Weights of a small image classifier: 64-pixel images.
Rows from block 2, named by matrix and row number. Rows with one number belong to one channel. Each number is 500 + 40 x the weight over the matrix's rms, rounded and kept within 0 to 999. All counts start at 0. Numbers have three digits each.
# convs0: first 3x3 conv, stride 2 (model.blocks.2.convs.0.weight, 112x64x3x3), inputs 44-63, a 3x3 kernel for each
# convs1: second 3x3 conv (model.blocks.2.convs.1.weight, 112x112x3x3, transposed), outputs 38-56, a 3x3 kernel for each
convs0.19:541517466496521472533460416453463492521446460445479540552455472468491534541517461469472527473521489472533469480529504546516437515482481471509525530528491507493502480510476491527544541485577491531485497539549542551487513451441471480468509498506538515558571612517529520464463608559521447602565517444459448494434531521453532527452488502447604517525531579516535588497512477489529500477443486545509500526515496483538497445517496446501486527547541472504440530492533502509463530519490539525500437420468520532527545491557502491492521513462430442506
convs1.19:514499556460511503471474429524476542500521489428552484546533547579495542519443493544552594507479525534559485441465513529478449466476471476520457531510485467521510561519483483444533504473506466466484478456533470486502457463518477623623501550462491442482469440590529479502518525453578503477549459471486589547443529548420500478501488502583550489583514543503474489527521488525466525491509549491478499486452512474461491487498509500469536485499433497455466493454578480540541560540522492491496471492526452501455545501485
convs0.20:532620541448470541537478493494471498460504515417567497455502474510534510518530489467510500586511528555461522483507574532560516445472527498492493508536463484466483548498362520465452467472536481478514487490503441506540472589451546527424564487414492452545519448521435455473561490516474461487509532533470527477471446513485522472472529612433462599501470530575523501590590465574493484513504502530552532537538537504558502499477486513510521520527509554613507498544511450522528434541537502484531524544501549481524454501557631527602484416618503415536
convs1.20:486392489484484491505478559529441497544468475463523521468423530545506488547500452568609480482520539470495524526558520498435498462434520527554478516528455457592480450499518470531458513470438469455483492426454506487445570495524664485456424488447476473528514505501459572479523459528496483450501476483543506491575473447533594522522542544438454550508471473489473486539497527443507495480515478438541509480548458505458498481480472477498528473519517463458539493468525539460511487529502524534486547498601460505453523472467
convs0.21:506409542498504491475493528502426406531469440484481480528407408557460477533452445462507588442500509435455584398459426436483535471469477499458481549523500534524506512499482501532538422514562499469468490489488510523539421519445520508509521484441545531514505484438515479475541551528504525509469508508476458561504485472565551487530565607539497526420435464516533483485468514493536463503437414534504428471442459434533468450418490546521506537446498529512528460529451627598478625590427520442480489468539489513519475495462499486412523488440516516478
convs1.21:535477411496484473427430451481494570551539566463491439431485480494497513449509532506566554491457528456498517479461539506502441481514525488468526536500504513459505462481488444435505546502500503483516538477486541556477453434475444447485517509475574511513492569465521531454490464457461425510481461575516517534484542551520501443537528562521490489536445509446567509485511528481511565507474562452525519489474515500476524445492474463489474446485476458520562480515476502532492453464466494470497540525521494547516518463539
convs0.22:506488474532513508506438509430435483480458472489486506560493489560499471448478502433419439547482485519483478474449513449529528524522529530484488507551507501523524503580501478536485520522442519491495501517497482576542485500515483486570532579509508508474560476473476515495489606448536470520495482555535514537521530512521514446479499430463560440531524485506503425513510413468509519521485499472479512433403451493508521453457472537489488568464496539531481485464404475422471432462471467490495455496541443510554497483486557509557502481493451430527
convs1.22:474520524495500494520476494518505537520472508477426481470510516421431478556445547519487490513490494553453438423450533494490463482553533550484491475497483510500482472484524468434485455511569424554528499608560534503580474471480425464472536542469541425435517457442495475493517466483445437495507539510537481531472508499481496534545454523442502466455539448463489432562518489459461468563520522499502489487489504469503519537447478484457483508511492498489510533415514535529489461550471489512433582513455500419494561524569
convs0.23:522429444509462512524481469490499440511511498497438478458516469452429472518485514467419516595535444505571579479482438576481484556561488543500554490558473519491531574510482571475496429492507514531529535495508498497457457560462599496497542494500485483517511458401545481490559557604544497541503471401531411516513502507452452470576541532491429430547531366525496482449426462505515489496458485487429452483475530541479483531488549456553545514492521493476505484505463510555497560470466542518471526438493434429487462449464475488428514592663509490541
convs1.23:514559471518504502522481494451529495561522475481482488510472455500492458425550540534492526453483538464463494528528626519424494505486460524480466497532499478536502499577437510505503590542546492541464534541499508528506427497449477469484529575450542515510494480538538536529531471488499470504528514536533464478564532453522532504458573549485498524469523499476548507462474502518514474421489551508514596475535456561520514474468492505496497528475571533476416527487538506471487441422477507527530543486486517488517506522475
convs0.24:484482483490577431449545503495528464459456493538473491475506467427537528527558594504592532597429466524447488521544471576554394416492492523499436492478488518549549555433487466466473442478469460470548510505545460488477501532550568501487475444448550471457494521483482510509512514506461454515473489554492500554508468443522483487504523460470324516465434628521524508484505447579547463481470586523536558474477519470494536473474486500523471500522499558447531533539540524490457499517478523485397507511497449490499483562487479472535527422489540422486
convs1.24:452499475496583517494491545513556494510530445538500540553424491511534505566506522476459491463485455501462517440563462430465543572521531491566454460425549517532494477571449452473499531522470595573506471485512539510460471489553480529493517499487545512513472453516491507463481481472516553442545531473492443499498445492544510475521532469504533528530449471478536512515440535466483546558478520578591518455501477448503440577514487498461466446460468445499470544508535549526497514464496545500508531541503532469545481537538
convs0.25:450450513576633536567656519534467495467385423425471480528488476561503503522564528510514512485498523539580472490490528438476471458507456489534501544471481570547536500587544485527537458443535481511503532496483447450463486465466525493481439460445506489484565556539496503485453496447502531534495435534466491459503481503477459453520498478464545529501529493454489499518523532544626495500520442504505479482452495453494524529495502511590480534489498519524523445496458480519487460535561403535573503451550476462447508518480418496438456473486475488508
convs1.25:453486455558552410458488495587497487522464487488467525536457454571526480478560471491486457480447451503450549472474530468422595532523446495513477520463476416507522546510478465453474477460532449426445491510458539447449565453525502450448444457492450552517561508510546487448573567548473469508515524539503504428498494489577468570502445530486549510502412524547518525433487506467475539464528438603611472528435457512483463426571487530593434562518463445456474473581519547488471409464489537468502450454503436471485529460474
convs0.26:502462506511440486476419502491465467546548462528566489532485486536471511475494456516578523499533434517569502511548506516531550459480492502482513543433483526467491434557472459568505419498420524503507462534505474506563485456500504451559570608570500524588490470527455516484489508504520482536521566532527499489512499481559510491486548429540543413471504409457512481439465489581457465455500521541468485477518526450537473482464498532463477571518465565497491487487491582449519544524457538416419500509465607523421514448497536472586519465444488467484
convs1.26:537488470548533497514497454515520491531493470459509491468465478470471486546460431479509530550437395589505461500574528478467542518491543542483525441557473521536427479519436468575458445469513494530525528561465549558581439497516478567468490451429459464506499513538508459523432564462601488440487522490509425407461494428533582519491449542549453463522508446456461517513498432485376479507480446447483521445505553501520470466499425503453608547495519579426471501401405500459472534476466512490451532476553505392462537502532
convs0.27:475506474454486520392453520481510506510563474448425497509527481462472585533472449437466508455554571445481527472488410422525464484525508467541509507535511444492516469542481545473461525510540490465481522493475466487513596482402511491497496462515482502591428537519490528533555496480484547497484617507492519555467558515432467482492476497471465464454530440463457553486510483433507419523562562524528486531614556475456504462514473451536520466489512511499526514525496472476488449493570419501556513514487513467503478583560469520477441511579547406523
convs1.27:497494452477475437517551472506475449450440474469486452489534500488482503514470448484527560492504508487517425476508496402475477515487474482505479482477464532549502449478466536494508510510479531503505523467549454479541455467504500516525498564488458536439484496473525454477459487502524493552407545510423451466511488531493508536443495502496527527498542517457449455512469502455569537489507472484537539525463492539509511551537461553480505493435469509478432538513487507593534482487521516490513518527527519481502497543517
convs0.28:500468526454402483480492455437416422495525454496571475524517495464520485450458490519495447472419413482460452445460533461461507526514491499495519537509560462504516481475483491498588533499561488476458490522523497477519538491387501539508593491499481585540407505600511467491518570546432536587513396504531494479546483550532451513480490548486448563501441453435484457446439565526498526516508532516489464513445389512411485521424518528534497586519470507477468526482486509431458483481379494520443476441504522519503566464524536474432464510470570495501
convs1.28:474597493479493492463461465499425527510598557512533464561436514566510473513504531552560507516474473548582439510558468497470440467486424510495496413545463463573541585480495465489453514490512491587514430576531458469502420468470468573463535513490509494459463462475490487458465504490505522560482456518482539527520540466475483544481571536522511479531497527480452485574531528549458548513528557474494501485546453478531583521503441583526525476553479447504482476484555555478527535481455514451462518491485473468525453442503
convs0.29:530477489537461434482480533423465528487475529454435485480465505473514471499583473502474507470489475512541472548509551538472532520511496514488512515491486551612485493529514501523498483577473516479490439452517505470498473443548488476512487479458550553479571527437589523444513469476487463389473532558484508449447524507497453486485499471510481468498527472482427517535459450534389442447543500448583494461522580493516468571484518507465488473490494563489521498484512469452518456466512497472508435468617426434524505457548521468483484445519534503501
convs1.29:517536510461486506462484498522480515519428499532510457473506512530514496552518475492506517546482484467458444523530525480473518500474526504488418514483516437523542481485494558474511530505559552552541468458518502529488501556526498481539486569501474440545442461548478535533507511449530520457522524501537521507465548522481530493491493495530523500538519499556503437558507472462523502524487529502442508508462518488481472542436467573494490497512457472417545484525548492484475488543553525536507514472520464560515509585515
convs0.30:477498500423484530434471576573462471535491437477548486442499464491525525477493502519560503420473503445532573472492528524496590510578448524452472528501501550509523538552539514582598515509464508496488502527511488504544475510453458489436532548501531531510600539502399497502519520465517548480525534518478491442462433425483485592514481583448485498510542484440490529474503516510474584571568536499468481512483514504483546408439511464467565506464518523505516443510505483496462562528430517512502450460450479462443464472528516373394400406420490420481
convs1.30:515561472554522444476454469436472497485569504526489479497521473481498511514461488396470503473503521491485523459532574514456460480541500497513481459553505497538498588483458481465494494538552479489556581521506539501462425454434447587513527484482470529486482560541515518531479464496457471491480461448500519457472421546488433463466510544573480477486446491486509553503502483552430523481467513509526530492543492548520467514535499407475488504439484504525511543520456458456475507423461464457548465479495557502498556467507
convs0.31:562505475504447433540487473471410523462462492492526476466454449537489444577493507484497473510454454476482608510450420483411490565450490474450499545469544519477513498437498556497512486463521480470509481502580478478485487587489457446470461543536430461482477502542490588535459468547451523571457674600443504538460437503437476604454397510432402517472603581537535509510448532495422460461473457478459472533480488500576496474481506444450438470510461457528456508539479517528558430521502410565505502547582479510508535477485598497491478478494445488508
convs1.31:549499490462488474431482492532534536455517484508470490482447582529465545505574569485465498469576491459517460490463443488554546475490465423515472503493566538463515439467540481497469499520494489531539531469542440499450458459536521511550524476500526518535509488478486500501566518474554484543547547505460541510458478508486456441527565467488501498504547478479494414517508524453477511461491500468524512489511481481469454486511512507466501454495475513492413497504511524475433486536488493458537537485483510440524471540513
convs0.32:500449539552484505484488504460506464452567444497547483471623479531498462541544492489506561459488538526541486440491545481457449472502476544451516560500493505537536468481491384442506528499489508551505497507517517482492487515512570532590428584519486415465487434449451469488519476497501516509555478454472410516463509516527509527461491555530506491486496481537477467582472479514457502479454472432500470404471475480486455560507464562507507545559507484484497497512488489522472524481488512472448430475457543511479502425482489563362510496471525474497
convs1.32:516500518518450526521536558513499496518479473556477509466513440459465461523459548464475456467499491481562501593517472519529559473522428519465491498506462528472456454458535453576498473516519511477479566483516544447464547527523553539581507521502496525461473522453460504538438521545534580456514446531485522557458520494502447498531483498478506464460489527522512511503436534494497511531489470448465468474529533567510467472511516451453584546468533518459439586446490500457448480492535375543469550521524472467528518471501
convs0.33:454531519500545515515452560533457491523473544430576493497482539522488481549534491521481520463427511555499511468509565492522468458509457460443503492461459464451487470505455453505451541542577517544451519495502455465469479534541435446553494479496516508515613511487501443475468520502635577569612458511455451456501504444536564526539489559544423551527474492464484470471485479488533497547572516514498485510525522501452506463494453459460484516518489438486495453523536507554560493477405406448512447488511521564495508445477469578452497469495482495478
convs1.33:489513573553475551545509458460505427467563546522451464465537426482446485531364489530517535511450562579567496473498477486476444422513535537450472478520507435496436482475463470458503467574596478519482429497540450471521517450406544530509576569549543506447528463429481572505508538445553483435456472480473461528514454515470473458543524533515491405460448459393560565479506472588503492519485427515409564538429526614532541501459467476529523437487480503499517474438470521529426521474476531490494509446496446540444509454494
convs0.34:508576508459476518532482481501452489437413402474421527543533443547553527512577469489422527467473427503461451491414453406417461475437461499504495535521487537541518480478438460462454482447493471457489506466484500555505550521508460530497479530519486487448447506505468495459507496496493553460511501504462463532429454466552499446472502482536556525479464485532515479513499489528477444553563548546519510492436460497480498436498482448470435490484488492464440493471458471480438488397457530418474476471529449413482461414500444413379452534438474424427
convs1.34:478433567558537552555605596512454515492443480577521513451502423487487451510493440470538462542466449550561531500477458531498565526477510565509417542504459484541458471541577492540522555565579492584500521466494582501487553488523522502489461508575519569568511512572529560507524571479573502519497537477561539517564491511570560475421520540463441432503531499445452498589541548554469564551511515482488492500523468466500478510538572456490606492438515546523480536441425464455490481486549536558516506524520537525593498560550
convs0.35:480564535471541562447567462483477545420504560417479475517511534534513501555503467564507472519462408534575537557523527475452447514425488484484521460540497492455520463480495542483532559519583463456474549497471529489479571491496448398493449504595523458474514487527508441509491470512437503530481432479534489524521447517532561503517472495439422494433502539456521535554535479538593552485431511502450499474415472445507496546527513515576519539490494518442515532459479416443523450455511471419469449514508552530529496481541413437497444484529537426517
convs1.35:458498536419504525441506426495482480573449484470505480501495443559501520444530426485491493491520405486573508468602479395540533473454488462475448537421496506513570567568477498504488490460465594515492501444576494503535428478457429511476514483475505451439593476533564475504472503448507530509465525523495509456517491491437509464531463514478490510533611494500492495497493475459555479453467471503463457504482479487517476519435457578575459513477609504435571509527501451481520527531530580508396496544496433454526501519549
convs0.36:557472551511562564475559576480493489479429496523497474478502515449428473519501568515460488501549370451482406459546534537570493544512564481534487485458467465479493545573522490428450529476484565531484505458465505465534461609568505563489462484504456567486587436421586443511509549507550505490507423552520544538565536493487493465451490485504464437503435535528581492468551501503533528536519542521507502468492492525552524495557519485451565496497528535493472484435494520544492474502480535392524502475511555456529530458552453478468525413503493430432
convs1.36:504476434476519495542513458516528526422553411496486552482553495496531545558422550449489479427497472479500484453559423459505529582491470536525423507490504583531480559483508480468472511453506502429530476582523511465545433446535446437530522571521557461503500499455431439583536439469489604439538494457446487509478503517467526504562499487486632467496502536512479508469513445509549484483488528497580444420457501631432467622476531457484474443473572492424462660529510563501471500469517456532438580506518564466463551491496
convs0.37:448427493493473473559382485465458437517535477519538516487507555432497444459500520463456507494479471508485516517540591538539544500509506538459526510510412540503440522525474551443467473508492500487438414446495479481459463454481482411483481490408544551564569511513486553541514464546490476450435494484531490462515472493497517450468502515473475491475482460515514495479487503553473480499455449503466481499476484567518514415466518483479454464540516493534562513500468500480489434510534515559439487441510515506484483533541536490467565515439513432492
convs1.37:404515445517491487516467476508502473542435501435530535554482415556488459525483540481542546447408560565608499550531515448508459489517517450455473479527544461611539602476516592442493492491524511453475487470454541473445495510510476499500458492479504422446508561557452532524488485492486459500518518527521536467504483496506540518514479511470517503500454538530490488542552437439485539466469497496480547538495490461486504488492458541469465488502432495482484509510485441407502504510508537472463485512496495531467504582510
convs0.38:556575497496417505510532390568489436513475483464461536463499507444477479528457509436498526503487530459463472456393491489553475469530509488473446440504481477483510465472452477500400512553450495473457570455459528502484498479610537440561602502490545605487551493489493522494553528452480489434527484428480475486462585553475448487483594485441451362447475457413490484444477501455511533523515487446462462440477509506442469471474536453513510489461532506518521491491494555413540433513475495509517456474497457447519467506529453460490477466469567533547
convs1.38:462485501453463483534563492489459496448663484516498488567510555559559547516479436597506509507485439507518444524438498476557470517484536474463502520522515493442492523510525560516464504507468497485546486444442484497467562518437540512515580525530529501480507498498451524466529581434540475516580467518480559485512523432502490550517487491542548439464494513472541474479514504562433501596537522479442383477509472460472502484522546527484514519553585476509443465565462500543492529502493493491589454439546557507465490409455
convs0.39:520482494603541424551476482469510502475526573493556493489508467460456476499456530483487526510589522516483425512522499524475489564494503484461470442443438476412455503486450443460447514412518487545519499572597497499495470534475474472544479500421573425477488439545510480493536521534518467615453527571545507506472470525435507585469467578531485574495491495490466495456437411430459376542483530533522492548516450575543531493493503420506448470532512471502510498494455484533512537537482569527496457530448464538442486500431577408528549505450495401508
convs1.39:511482440444521503525478502487487412475478418491513509466521464509476457531514528513497541543497504449500496522458512509494480465497489483477511530476529541477521444502562539508465495517520508477497470487536494509496507505563499490500560533461502460518483551445545507434483530477552515467483473488489546524459574533450433509452461506492481489522533482512470479437549517520529521556528509471564454512482496490522450499501472466484468445504512503465493457508497513551512538496499444500494533474539513517503482504517
convs0.40:534473410428531558491518584491505510476427458546519412542458433481425500492513566481498402432346430452549575459418476471536503496482444472511486523554482500472539520533495534555516494545454529495461471477523486485467468538451399487508450454487557462412514525507506545463614494470549540482523491424490462473490477457536514500533570447537426393487446527458473475480512483526555552554552503476471499468519469525413449471466452450474467450452530462515559472510444518428498529441457530478484538539431473468448472444423554537468535496478565540585
convs1.40:527522549516506538523500568515512488551539534496449446501522452467546514577487575477416517461464513480439474381446482489496469501464517547469533478499478504542524586488499513488477463528485481500418455554467489465555448477511442473440473488515524495525522406490483488517543448513523481455514498418494482514460514530535522517439464469526467492538473470508492484448471491528518472416474497508513507494507527522457527592531488537502522440461429500524475482511529569481499459535550478478484478497496469496523490459513
convs0.41:424523561497466507567557515465483522484454529548507472473482544391494521401504467472518485486533511458511528613526552477481495419443403499488502404470504462457481564513514547502527477527454446448473415459490474508491480429426524519470523490541548476525558444532484566503618487467568555451464522459434487465519469521496486509535613612566510494503429468533537460505582526514487509499522513463440458437453491475504488472562566507520522521483424511473439483461449475507526499443489484472494459512569459511499451538560522480584494446499505550597
convs1.41:437513505503549483495546518513590472513525457564448479536540459556477444501460524519518479508451499508434504431512478460544487555464475493476464465489561467504559461529401514446454485525473519472508466468573513477468441429472483476541480524510513509469525494510545448513505526477552521519441500507514513509449503503501480476495491457520576498471483411513471505484422438502495505486372461514503546475538498490516490518513493561515431463482472533509466467543455549528475445490544484512551490550499511462503478513540
convs0.42:494442479437452505516455471494472459443473492489499499538535516439471453532486509536494476501562520411500510436458507486478453473545489517472514501493461490489445512525475529460507554516450515520509512472532531529569449458539482416523476488515475555544456493527565617501456556547510424481542547502440540486497564464544469494445530518502470503533468437507524453526435443474507583506522488507510571473493576502464494497485524476504572487532490499456519521477519450484519434479471488467438437549544465511535469473451501457498402566470430489553
convs1.42:489500476569444491470497448511474611535514588540517446489452478472495488510532577496399410541416502556419505432455430500431509459494572530474508575448520579398553445394449473498468512531473503614546516477538443429539467478546513446523493446410594512509432414557509424508457453518499429510466483569545462555517599516471458437502560484509432455518443504443517474569500575503502474558492511510472453506466517498508534497530490504545574517506473455589551465469462616522547587476470432459471548413472498495559411537497
convs0.43:543456469420429504489500550520531499548433510495462483491426497490492491581571481500525493479527443509467472506549541517497436505494447472502489536456465467482490477499459464515525544438519490481488461522467460499482528568536507511468527425466550508496498487488505473466551508559474425498490515504509485529508490552475488382468488548457497513503541597514501547489488546496528458557527533545495560528489428528521597510430545516440491461461540489482523511465478494418459515519480569540545521561532595522494516444480515515506497464491476437441
convs1.43:488483463456493517496525521520501523515471541453429439462469493505491540462431488505518450454490552560469489461493369554516462373478547516528496553467498495470468478479459481526533532543494482508480473466483494500462557483518553529481465502597553514549473463493523542531499442542380457477448440438465427491493436520503513449535585532450449496478422457552517508560419518441478503544568487531505489514416465428521509471500483483509518485517415499494529466492529463467476477461474528543463506514488542516494512487510
convs0.44:657657487638608470457455484466449471478481484474503473496635500570485438465414439428455552491514566542483460560514529551495549501407502535529539607575488514457557481439472528502475537487490489488521507515449540537501449523555519374466526437488505419449454497496570552465493537492515481459488500534526503489504510509510495520359528453516657497537566531637453461545508495490405498547529482494509512512544511531459501595458449448416489502496508527462515543544533480630492555586483482433484482523457493549446471508509479471460474475466448481528
convs1.44:506522486524468498480537453482578531471456477439482440486471463504484499529454484456456468497450465439471775549541562443504547502515446509497551535490507558388530427545438478603526500483492403469427501452432506499451527523454596499525416430458517453511503615533521466513524558507563486532563472533476529551483472451601493562480485560511454521460492544449495503517512494487505503491496557546532490542453507505441490481554529463508507514545458475508482496512535445518510446445485440506441535523499450464500493536468
convs0.45:407459452447435439486467503569512504590618456426449469552506548581494451501481553545527475435492600578505421512496458517455539407492511486513438502509448496511500497451488448503461516482547515533507496489509520556553439481563595501523541597547552531512522543490526531471514488508516491483484512489537502403410493496555471467438515464441553493486504486530566530446503503596486532571481455448473524546533489520530562463506491538590589571519512512451473544526504470521507480465492469438489594500495552564521514455470502522547510560547451423488
convs1.45:504519521493542500502518540486479508490508495495491510481465519479479521445440492453482506560498543486473487575504529564501467449510534493540458572561460513531505460509510480525492504470512475570470513495528483570529497562485483524449469449455481489495512452527467471576515486524472507457478478478437499481468500499521477524542510519556480476488500546473522486496488484469474461487493506518492487501528526512559494469476486483481485546504510505506544490482500525410482479502457532495486515486518512475448512516497
convs0.46:485452544479488412512560487454492495563562479518446422428434483477505464579513466427496527368531543532474521539469511520484504525583477487475490456447468513502485488513530427432445449426469520492480483498455499500480469525509497520456494532549528464496459431507452432450506504554538446487443411492508557505501462499503531534455475511457521492460606518541468505443472490480500529446497518534517544528518545494459465493456490510523492464435491533484488562570493442478474478435433588460443480474523463508542534510451491493495625484454506456519
convs1.46:540502499559526573525580411418436458540462442521578594443507433566397444488491494448517481529564532505445527504531521480502522589488589557439552513446539527494495454545538526481467532565502417488483464519457479475545571543400451431435504497545466565510434481457419444549530488428496503528443496528437461461583602436563580565548520559455437419443576531453427514527485513441484497477491493486399484453555541476437570498498586478418555498434512434509550407544478451483526581458475541476494499678461545506543441514507
convs0.47:506477450481484510484463427507457483483562503545605521452517472501469465488465494562593439518566362568473364478488515497565602533459518518543457519520468509516433482496535460457541462504527506488485547555514496539546444505417514517523498550595505468540410513545513463577495510490510471449518475488539550500559537493522493488593506472543527426596461400444451484493483487484443463488494486442465471511521511472505480457502469485414460460509495497476562523504514455520538472472523530524493470480446540502473594462496509464470559497437555505497
convs1.47:536509524578492593505492404524485458444573553464527513547439519511510527507474500491572569470489486457494487546499504513436480493629476478543451524513495523462491533484495472474439471429438496464439521470467518560474362492445489561511507528543513526456526569533485480534492528476497511510426551481513469465444558584425575562551517505559474491523522533463517522458482491432464423537469512505548469478433512517469476544546515552509524490518498534514513513497570487502501532426479584510485499507471493469436506499528
convs0.48:488442488430479431428475458495499528511444528452458432451460506536463546476433492529452552499542573516596552440501438487481429536575472512516452514503482480520522428531490469521495475506514471516486497509545471483467431502512508457448500441474498449504496509516565514502499481464501470550506512492477466476539490510543584516483454435541423473494530451501477486511495478501468551541529535537535495422455550505522538542535495480507596522493470494522524510500492535457501553483507503471485517569511477561534490468548491530483531517562571502535
convs1.48:530474493509505484470481419491498462479455531433536534454503466459470509501442520497543532547498588511508460524469538480502469537490490506456553459485498461541507484492511461436410489548492465511513468488494506499510476477433488470523544462548458521500455505506497500484513464485535424526489505497529551530500520530480510574502533507461522513518509481464480435509516478499485555518430543493482534454505527471455525489500519513486483525501493475544543525501471451488500531480474479420447552486449493466536505535514
convs0.49:503520503510536463523532466477534489460442538484475437464495468494499439526473465535523520488505488476591596504502590428498489484471474440439503429409404545502472499563543479537544458530489510514515465492485502466486430480527471556493485492516469490483487476523468485460483476414553535448457491558446500471478447399510588510469444408470501484550609601486487442543476503554476498481469492459496505469467428482452496453501505459489499480452434458448516478454508515494436485507433596473488478472496487451489507508482526422421413489440470461470
convs1.49:525499477442412497457466471494430484451452503535464512453527513471496500457502625543479458437477537515467461520475427476505607462510477541505515578466574476500494410482504526539475472514499477399444535524466483483462556471505527499457595500482511564484510534449511475529469511506498515556462486448552538549465504475494498474502494453502500501461483517504490541505546537510509507514435504562460515449534472516500461492529560484464515487504512481503504476464491424518513425487459491435492528509522523589483459467466
convs0.50:499502491519633518517592512516503527436421466516499523479434544522533580517435503525500518475462518525446462546516509559550503554440502484443455547486480504462459510504457442510466544551478550520532497494460507476538510501410475477446426461522522463501475450433439463497507531434519457486520483439472519480565509520494439541498499416510566511445491466547482552588551500480527515542519488507538490524511535495516489509555459491506463507482505530444467519440479495470457554576510617529477438453564480506487510455514462631579506558540405422525
convs1.50:533510464500484478486452519531528445588439475533510524504577524474467455490494456499468505561490562528453588429563569506498555491490483558464532486437533432493518458503431470483462506440487509451464436470426534513399500530518409540460548464433503458545527474507489481489514569508537520433521454491552468423578572495500564480444456586523513612559532500455504486498501525465485491479461515509442527470501531459470475461497557484493487513525488523577522479515458506428520447524530461458483541452492451489520504478483
convs0.51:546413507494436409464484460459513496424547553503458519502518486551475503490506501554526467507579552427526456568566506532572598530521599490494432519501435512496478523539525522541543499531536518514501542490496481433487466489415459460420424528525506488479513580510546483530484505475475532479465517517507530562544526487530559462522497517480536518495540497491489541595488564550498444444496501524516530550606538544472580528404475492500509514503513536488527512492512488467525532500523511471546499566504569585575595539515572544564467503513604482534
convs1.51:495439505565476469435472486554531485402502505473518499486521544506550552552460460497590592473443480457474494499496502485479463450531424473425434497449544478482511427455479466455464473466519473454437513456469522500419433483517489472554529506514502479466579536474531552524500492518488471496451471507498462481532493541513550528480488482426550574571530584491486440540534479437467557514503531511544434449477464475514486509538441441482435461511466474504468505514509482502534513528533460522457511481439475469514523547531
convs0.52:463488507528460454475538489526550525502517518491550521504519531512516506401462469484522532499522452466457513529481510511510495570484526483487452503463471494490474427401489484460432493517540489470490452509533475577480511410570433545539478615481474480459442479472503405511466493490527459424475554445539485526491521517463496471559490451540560390473486476459457481466527416495502543497487526447496519472439503532517523476536487521532533503511488532541541449471530527480501521463458473412452509524404517461463449469488550481560497440420547471539
convs1.52:516476569540504532570518503494479437527512521517499568557526542534485453559471464452502477561516470500514499532506501479481547517509480531429538568486489494484462470491479496552419503456431511516477532598482474481502566518473546574509501457493434518504484539541535502545504505490511491460471518454515531446513471479496554608522532495499504453492511542485461498463477477519438449506568430519459524477488530489440503495517520488419564450458542491473475481491481492492499514490476496492480500498526502522489498442496
convs0.53:489451512497518458489504459485475499480475476435436518476515502530489487479477467544450499497443487488438525448422536461473492405405568522543466481533490489485456403457530459418577489496548495478503538473515491512485485484606424509457514532550475462425505480456463486511466521529466486538468447502478465596431437511459455502493440510508395471519426578494470450518517554489443464516543510503473554483480488522504505498484513534537473470436557500442513571493507482502533451465564480507516482470601428521575466449548537530401454490467477497549
convs1.53:531515489553513501520493524491520613497509529495584513547448508516466527497501471488484471556539529543539543489593483504503542505495471555500493459508574449515460486457513465488443483490459444502447448431456498514503571592463558518455559442461532443531511482543466514512512530523542529437498477492515563446572571468512604477498446510457519471473507590453480516507554529533530508446531542525495492491508504507442431513469482473454455470564419495477553520421530508504489487534426526493480533535464525420457496512493
convs0.54:457510521477472496503489413523524569452437489404494535518469525483503519456502467472642593432532494461485439450463514527526499502460424457487462510511518495491488462495546454541453617472500503486472539474536536514484445442494496477461472475359449597454459482570480503513534558498531522485533563516526582581494541563477461548559546489540438509442527475559467527471556497505464530518509504489440517429444579472497482521471533513471533503493489451455484487443501517469531526456481499482491553516465515503559589556571504516541541563513476563618
convs1.54:478540464491459557520431506585476536508566483520514549410468586523523531516584529474558573467443440470449537468423464483458453528440461482447560449524462523540523526486501470431408524501523498559528469461491507466460447406476535517461512529460463452515503483521477496492500564436503441497497532536473535497424604506444489491478526522470480560482530503445427461463548514485438511526491572488448596484557494472471518525523513552457462505573527577509497604540469491530493472517504521490473479461442475460558486450486
convs0.55:440518624435473634456471496499460530540474506444479472573478523552543499546510510515459473479548516479555545458573505505567470544489489518534479472484489505532466467421504513485448542450469461497513529541483504488538508553491492481518453475551500542464543504512565532515485473519479485522502458560453456513478513470477525529489439465527449520448478481462577529448585583509638656511488498503500494479472452480464473461479538495448640532541495554537486455494438513499536483461479541491439539491478506496511533565548504477466581525453528579485
convs1.55:443472433471491455529594425480453577481479493472507504486520454508518509554456529503506484531451474440585485479593492422595530559437456488515404501489511492520487524514495605529497421453525526473494482511503530498486484525491421490476438538481467469474500544551423483555509498446494426460521553474491502540394521519388516512526435500438582502478562553543493562567559418462526449447489473468451458527479508493466506556428550543437451521465556431414537487507456558516501562490506539446521460519510476448481503481480
convs0.56:507472560592450517543490533482498520510478461463471459471498507493488511537519556519424471498530531514505527515533532435467525448465491536523475492503509463468507515516563501530500473430452515494501471493501451484469455472453509491501473502431516477475452491435506522535440534524474483498487432505447493525515511504466459441458401473503473524504536483531526591495501510524483483470525492474495499505486505488514543475465502496469537492550536527566531496489460446546468474463517504449471510481524449436465532441466502522499497448447400497440
convs1.56:513500466493407489448389446530498530478462555497458434442462531471438561507405606488493490525506560500502498517443494523546534430485517530526457535458495435449519474476522473477515495576567475526490374485500526487470539547527556576467587532508499507517417505506501524493576469598397470518476398497472501529508476504492494491519526518379485570441431440488525463557523533545545511533474542460454534534473498439586535402464509529505533514538470445543523374420549470436463544451475555461499481488489464476483516562495
convs0.57:509512527563492517475468516495456510594473465499480520507560475511495556479522541498451580462507476517501562522492433458494443532545560493506509545480493546520491478453455516523497498583533497447569513484494514518477445467544505510444524554442624502499563518588505593628523429476586520490494461528456497447482535480509528485485505533482486534541483571465598589492539565446440455544471512485468485479494514462624586520493549537462486536519504467522457483450512491480519484506519384480499488465560526525527538532553554509483508537569496486451
convs1.57:518522501486525482464465459527536505454525461485434501545503442445540447483463554409515491472537461496580576478471517501534482507501470458517511528539590539478531467492509486475489494482477517552473506436497525443530512460482466484562503471576477556481476521476526494499500465466473564523463447464483521533536526505463501482516475494502530475491568497511494463501508475477445479451491460440446484524500507471487480518487470514494499477486508536465518507480467522500496578525526478509494468507475495503471444501550